python train.py --arch="uvit" --targets=["side"] --num_classes=2 --cond_dropout=0.1 --norm_position="pre" --activation="gelu" --qk_norm=false --dropout=0.05 --inner_norm=false --residual_init="zero_last" --optimizer="soap" --one_sided=true --adamw_lr_other_params=0.0022 --decay_fraction=0.4 --warmup_steps=1020
Rows from block 6, named by matrix and row number. Rows with one number belong to one neuron. Each number is 200 + 40 x the weight over its row's rms, rounded and kept within 0 to 999. All counts start at 0. After the name is the row's rms in percent of the matrix's.
# fc1: MLP up (model.blocks.6.mlp.fc1.weight, 768x192), inputs 96-191
# fc2: MLP down (model.blocks.6.mlp.fc2.weight, 192x768, transposed), outputs 96-191
fc1.91,101,160,226,189,231,237,290,209,228,256,175,215,169,256,218,184,119,180,213,180,232,208,225,221,206,224,164,162,182,254,205,137,173,207,230,247,232,217,231,191,178,202,212,223,186,173,177,189,173,274,242,188,239,150,168,229,183,141,177,243,156,167,144,218,169,201,290,270,220,148,234,249,219,194,274,202,252,221,246,196,170,197,210,240,195,210,180,188,171,226,187,192,211,138,274,202,260
fc1.92,073,223,165,192,237,165,211,133,166,170,190,195,177,219,166,193,124,166,316,189,302,102,235,206,253,253,272,224,193,245,171,154,230,193,230,246,190,210,241,206,199,187,274,212,167,181,216,164,176,227,220,197,176,133,155,107,218,272,203,194,180,168,153,268,283,219,193,160,165,175,198,120,195,199,227,223,189,189,182,150,188,213,229,266,228,276,180,175,224,177,183,158,106,193,265,173,162
fc1.93,102,192,262,181,149,166,212,253,224,235,223,208,245,160,186,90,196,228,105,181,184,157,216,148,194,186,209,206,207,253,226,125,134,138,177,236,178,199,165,221,225,276,211,214,169,240,174,204,173,114,214,184,225,117,241,271,180,171,274,213,198,240,162,179,212,208,263,163,215,202,159,155,195,287,173,156,166,140,265,241,144,191,233,225,283,205,230,233,248,176,181,194,204,212,190,253,223
fc1.94,098,142,229,203,185,297,187,230,215,192,172,238,207,177,138,176,143,165,226,198,311,141,204,223,214,218,180,219,260,151,164,192,241,143,182,164,214,166,160,248,214,190,260,182,225,251,201,276,161,177,214,233,265,175,246,167,214,232,249,164,153,251,122,185,207,204,171,158,211,161,250,174,260,229,146,150,207,103,234,248,250,248,189,226,216,236,116,212,221,243,154,230,169,186,104,225,203
fc1.95,102,182,137,206,269,214,135,189,167,164,193,160,241,194,282,204,185,215,196,219,190,243,151,203,235,195,222,157,176,175,150,237,166,200,217,134,234,167,166,270,167,232,288,197,196,190,183,138,182,254,152,216,175,182,153,275,161,190,175,197,194,243,242,212,192,239,195,194,88,197,213,254,168,173,294,250,243,224,153,191,273,210,145,124,173,230,174,175,220,222,198,209,201,235,202,216,237
fc1.96,099,214,175,288,120,134,219,150,211,136,196,193,279,145,200,239,198,251,202,161,231,204,172,160,241,193,203,223,216,170,127,243,261,90,201,166,213,234,232,219,262,251,209,144,216,243,234,217,194,187,186,193,236,305,188,186,212,209,201,185,241,219,151,225,263,214,186,123,232,192,257,201,186,196,202,231,161,164,188,203,242,147,181,204,293,186,185,150,196,239,134,237,188,198,199,206,234
fc1.97,115,255,110,232,117,132,154,204,238,275,195,196,166,225,160,177,185,197,197,147,180,163,205,264,172,220,221,281,240,163,198,218,203,198,215,181,234,195,174,195,223,275,157,223,212,141,184,186,218,223,206,237,214,150,192,173,162,164,157,178,192,162,124,213,234,178,198,161,234,228,139,211,138,163,150,202,131,183,178,149,170,162,172,178,146,175,243,165,162,233,198,195,237,212,242,113,185
fc1.98,103,203,164,204,259,212,210,173,169,157,223,182,168,196,264,165,162,252,152,280,166,172,239,149,169,226,186,301,239,233,177,191,256,132,258,112,242,236,229,209,193,212,143,262,164,214,222,164,173,183,232,200,197,282,101,207,122,175,174,260,223,255,187,217,157,137,213,217,124,254,223,178,225,189,201,225,160,199,132,152,215,182,212,169,199,160,214,142,241,187,199,154,251,162,239,233,205
fc1.99,106,151,152,124,173,231,152,218,177,259,240,242,181,294,207,132,171,219,224,162,188,240,172,175,181,192,200,239,160,253,178,188,261,221,200,175,156,189,164,179,300,172,238,201,181,233,205,184,205,249,227,176,209,229,234,230,146,243,236,230,198,218,139,160,231,179,142,198,222,217,167,283,221,177,206,153,144,294,183,283,256,226,247,174,162,163,132,247,221,200,247,187,222,172,207,231,176
fc1.100,107,199,181,227,193,229,137,251,240,214,274,232,129,172,255,263,218,195,205,253,198,204,245,185,200,111,203,141,239,188,187,218,239,201,207,168,207,254,98,177,175,174,148,182,232,146,141,174,106,185,202,213,174,274,203,163,213,207,133,173,211,255,229,187,236,165,186,218,189,197,200,236,261,175,183,219,180,131,164,164,252,210,147,99,180,202,162,203,155,199,212,284,277,214,145,156,203
fc1.101,080,247,166,196,170,216,250,224,214,201,176,249,150,257,151,252,195,138,255,207,245,238,203,249,141,232,159,152,189,306,263,182,122,164,292,198,232,194,136,173,172,147,234,180,177,148,180,173,165,322,218,203,186,231,202,186,165,205,267,150,149,232,187,191,157,178,148,263,186,225,221,207,208,195,268,160,238,242,271,195,220,198,216,196,112,171,222,199,273,189,173,107,247,190,249,227,221
fc1.102,074,182,251,226,124,182,207,221,171,157,223,157,193,194,186,189,199,200,213,165,263,224,225,227,207,183,170,168,192,266,230,178,213,270,186,240,224,209,162,209,206,181,173,251,203,234,186,161,137,179,183,116,114,140,185,187,266,111,228,197,231,192,231,163,198,228,171,210,222,172,245,170,187,233,187,252,236,198,210,182,168,210,221,187,228,194,160,185,214,188,231,181,248,199,279,219,239
fc1.103,109,118,241,140,176,245,212,218,201,226,217,168,226,206,203,162,257,191,211,168,248,269,174,183,225,222,225,181,254,226,157,268,229,236,225,144,163,201,150,246,222,179,241,134,205,203,240,139,252,248,194,237,238,277,226,195,211,150,224,234,180,173,122,225,179,185,172,198,184,172,146,275,202,165,178,191,151,227,226,242,293,192,197,209,212,203,255,226,230,265,217,155,203,210,165,255,189
fc1.104,078,260,251,161,209,231,210,168,194,250,130,253,243,127,198,172,236,214,239,154,217,202,155,129,180,251,199,221,193,168,273,236,199,197,244,191,247,182,206,185,172,207,283,156,174,104,237,192,234,310,230,175,154,227,219,203,222,229,251,102,185,225,253,169,245,196,157,249,154,231,144,195,194,276,237,191,175,231,219,236,263,206,195,139,290,255,168,195,186,175,146,231,213,233,145,151,274
fc1.105,105,215,251,157,180,242,164,180,231,229,271,173,170,282,164,143,250,225,190,219,209,304,215,211,165,164,222,183,199,185,251,206,181,283,194,171,171,178,192,233,247,200,213,183,267,205,121,239,279,245,217,189,186,167,153,139,150,210,146,177,203,226,151,163,221,263,192,214,182,223,215,154,298,235,167,194,207,187,166,226,220,246,176,171,204,181,161,207,266,216,213,209,169,231,238,203,163
fc1.106,123,250,229,239,210,213,202,166,201,219,217,212,155,190,180,189,191,211,182,271,265,168,159,167,207,174,256,169,210,211,195,188,221,171,175,161,183,266,192,216,140,181,212,188,143,169,231,222,142,194,215,217,130,168,186,188,144,204,193,173,179,194,267,223,224,118,231,175,140,192,259,259,156,189,172,233,181,103,188,272,191,181,189,257,293,223,195,175,161,178,210,191,182,134,142,176,191
fc1.107,095,148,217,220,286,233,221,174,175,160,136,137,170,243,210,254,178,213,181,155,185,173,181,230,236,222,208,127,200,233,262,97,241,255,273,160,180,202,158,166,139,199,275,227,136,240,195,167,219,127,218,147,207,183,205,127,261,195,235,257,274,209,143,258,154,143,256,260,192,197,173,240,217,181,207,212,141,162,227,223,182,172,139,234,190,207,214,214,195,180,275,165,200,269,213,206,142
fc2.91,047,221,220,204,250,184,264,222,239,217,130,216,217,169,214,224,272,234,158,273,240,213,174,160,107,179,201,169,264,221,157,120,197,142,205,185,176,188,182,131,229,197,137,245,217,161,220,207,232,237,154,184,258,121,182,154,177,169,276,185,205,164,202,172,234,161,173,160,237,268,253,215,245,189,235,207,185,245,227,167,185,214,204,192,210,157,185,160,281,170,208,190,201,242,183,231,171
fc2.92,089,177,191,100,188,218,213,263,247,206,248,141,265,258,181,196,200,143,140,253,219,250,181,177,233,210,219,195,242,126,260,234,184,211,169,199,207,203,241,207,212,202,224,188,151,147,134,152,171,193,171,231,157,221,122,208,274,172,71,187,172,245,186,232,225,212,209,155,157,181,193,219,170,249,257,214,123,168,244,276,182,237,258,167,240,174,189,241,211,230,209,184,187,173,247,242,148
fc2.93,058,201,175,230,204,161,117,150,219,146,173,202,196,255,116,238,184,217,194,226,188,165,220,301,175,286,162,227,169,253,250,241,214,150,188,180,237,190,188,184,199,186,159,176,190,240,139,231,157,201,132,157,183,200,159,212,235,222,167,283,237,192,188,267,161,244,159,225,218,261,244,243,199,151,251,155,185,258,147,170,231,202,203,186,145,172,241,96,199,166,162,143,116,171,214,197,169
fc2.94,176,257,284,212,213,171,194,150,224,195,220,212,95,246,206,177,204,241,191,191,190,144,133,200,225,210,198,232,225,178,199,165,221,206,224,149,233,151,141,234,241,180,211,144,240,191,175,183,208,191,120,217,257,213,223,240,153,245,179,187,216,248,177,198,212,219,205,268,222,184,170,292,226,151,175,200,287,244,189,98,246,150,186,173,208,291,176,131,125,176,130,220,218,182,179,221,237
fc2.95,081,157,227,169,231,207,206,253,264,212,186,279,236,188,215,220,207,184,224,167,177,189,257,257,170,239,180,209,200,203,247,157,189,212,195,240,220,209,237,191,220,132,164,225,150,228,204,205,232,142,248,214,240,152,199,132,187,198,227,175,280,133,148,185,233,160,209,120,236,262,236,135,270,271,218,201,219,183,227,210,211,172,195,135,190,176,207,224,262,231,230,214,203,215,151,194,228
fc2.96,134,217,283,130,255,224,199,103,163,158,210,225,197,214,219,199,194,256,253,210,224,217,135,197,231,196,273,163,217,234,205,243,200,185,171,171,200,147,213,245,235,190,220,210,218,192,227,166,156,170,197,171,169,89,235,214,161,220,208,248,216,253,211,160,185,161,138,246,182,175,98,226,208,150,252,209,236,181,158,172,196,174,211,238,205,263,178,170,211,140,126,228,195,246,267,264,233
fc2.97,141,181,137,217,116,205,254,202,212,131,235,201,174,234,210,210,244,181,244,285,218,221,263,218,223,176,239,186,176,179,124,182,222,216,217,103,204,255,222,223,189,195,185,180,262,208,203,155,234,174,175,195,233,149,264,190,214,195,239,201,201,236,195,147,159,166,147,214,222,184,167,209,171,150,219,161,204,168,79,192,247,256,213,166,183,128,113,178,182,163,205,172,247,182,234,215,203
fc2.98,074,203,258,197,139,212,251,127,176,148,131,220,197,168,173,150,192,183,223,149,160,272,217,163,183,125,224,94,256,206,218,227,208,207,158,256,209,208,170,158,279,206,193,148,232,199,233,210,252,193,170,200,244,156,288,216,248,228,196,223,243,159,269,248,170,217,175,205,270,212,176,152,241,219,174,215,233,172,183,228,245,221,153,219,142,241,207,208,171,213,189,238,156,217,158,226,285
fc2.99,137,210,215,146,187,187,162,119,133,178,210,234,143,189,254,149,229,208,238,126,147,141,237,203,264,207,189,192,197,177,185,238,196,187,224,210,166,135,150,216,100,147,232,147,212,193,191,210,143,177,166,216,164,164,149,305,130,196,166,229,160,194,214,173,270,173,224,240,215,249,148,295,197,217,193,185,214,189,169,177,213,270,209,219,240,208,215,245,176,196,208,207,214,210,227,165,262
fc2.100,043,186,208,212,301,230,232,233,241,221,154,203,219,222,164,203,260,226,165,277,232,200,199,148,114,173,200,206,219,166,137,129,184,212,215,202,194,152,202,243,124,179,239,232,203,193,244,195,220,191,191,220,192,142,201,179,136,111,166,236,194,216,185,201,192,173,218,218,196,174,193,215,214,231,226,194,114,175,213,272,116,210,194,274,216,210,172,235,212,144,258,164,184,171,174,229,168
fc2.101,042,125,263,146,182,227,242,269,236,212,179,195,232,202,184,273,132,195,169,144,198,153,156,164,153,152,206,200,182,199,226,234,240,171,150,168,249,124,124,198,177,242,240,198,137,216,209,176,120,131,258,187,212,109,152,153,215,234,199,258,227,263,187,229,201,188,229,198,213,225,184,178,207,220,188,215,195,235,233,222,179,164,239,198,189,231,128,176,167,192,246,166,112,208,187,140,171
fc2.102,023,205,152,191,157,200,209,276,188,125,151,259,221,201,204,185,170,263,248,228,184,261,168,108,240,162,231,253,196,171,294,192,202,172,216,107,190,245,151,179,203,171,169,148,258,197,230,206,219,176,153,259,279,220,228,261,165,214,191,166,252,215,176,244,210,238,203,237,164,178,187,167,202,173,196,203,154,243,208,205,199,151,188,167,231,219,173,222,102,183,200,175,220,145,175,238,180
fc2.103,124,194,210,202,170,211,157,186,211,178,234,200,150,230,206,193,179,236,167,145,161,171,202,240,235,218,241,218,150,209,185,156,199,184,190,221,221,171,190,205,129,189,210,164,234,152,237,227,243,260,175,201,176,184,237,268,182,297,172,183,237,182,117,118,152,201,199,262,156,241,183,322,232,211,247,169,196,154,115,158,235,247,189,211,189,183,246,250,186,209,147,199,232,242,269,203,179
fc2.104,024,118,227,228,188,220,164,146,220,182,138,233,211,233,208,194,262,191,225,164,197,176,183,216,169,222,186,248,193,207,210,198,139,198,183,206,270,202,221,169,199,214,239,177,205,229,182,160,231,260,232,173,188,175,153,195,236,263,248,95,212,262,189,252,192,165,255,298,181,292,255,188,175,214,251,191,179,251,187,175,151,148,152,166,232,216,209,248,225,172,157,212,225,246,182,185,219
fc2.105,090,270,127,202,179,324,225,209,146,176,106,213,140,209,198,149,249,203,255,127,156,182,220,134,209,195,185,260,199,211,230,192,144,139,205,167,202,169,214,176,130,145,242,154,235,159,236,260,190,206,146,192,246,201,199,256,182,219,264,193,233,248,232,202,213,158,230,232,140,211,121,203,213,199,200,198,215,258,139,218,164,250,206,240,173,267,210,278,171,218,222,192,221,131,208,163,251
fc2.106,073,254,97,224,179,249,229,223,234,190,205,252,196,224,196,162,166,162,123,189,251,271,162,209,235,194,179,193,170,178,242,162,193,192,225,150,234,233,215,205,214,198,212,183,225,111,217,217,232,190,149,225,264,188,218,254,197,237,199,182,266,193,235,230,120,182,205,195,157,186,142,208,160,215,194,211,169,142,189,199,280,150,216,157,158,212,170,146,198,200,243,199,190,179,133,200,208
fc2.107,034,234,213,219,175,263,153,230,195,160,125,190,199,224,264,188,179,213,299,180,236,203,282,120,124,263,214,231,248,159,223,188,214,161,186,268,144,198,217,174,174,263,230,220,246,150,170,158,208,153,216,208,172,181,173,245,185,163,199,49,170,178,134,235,191,168,230,196,164,214,233,210,239,203,178,163,197,257,210,246,174,143,238,177,220,186,193,285,149,241,169,280,230,156,238,232,228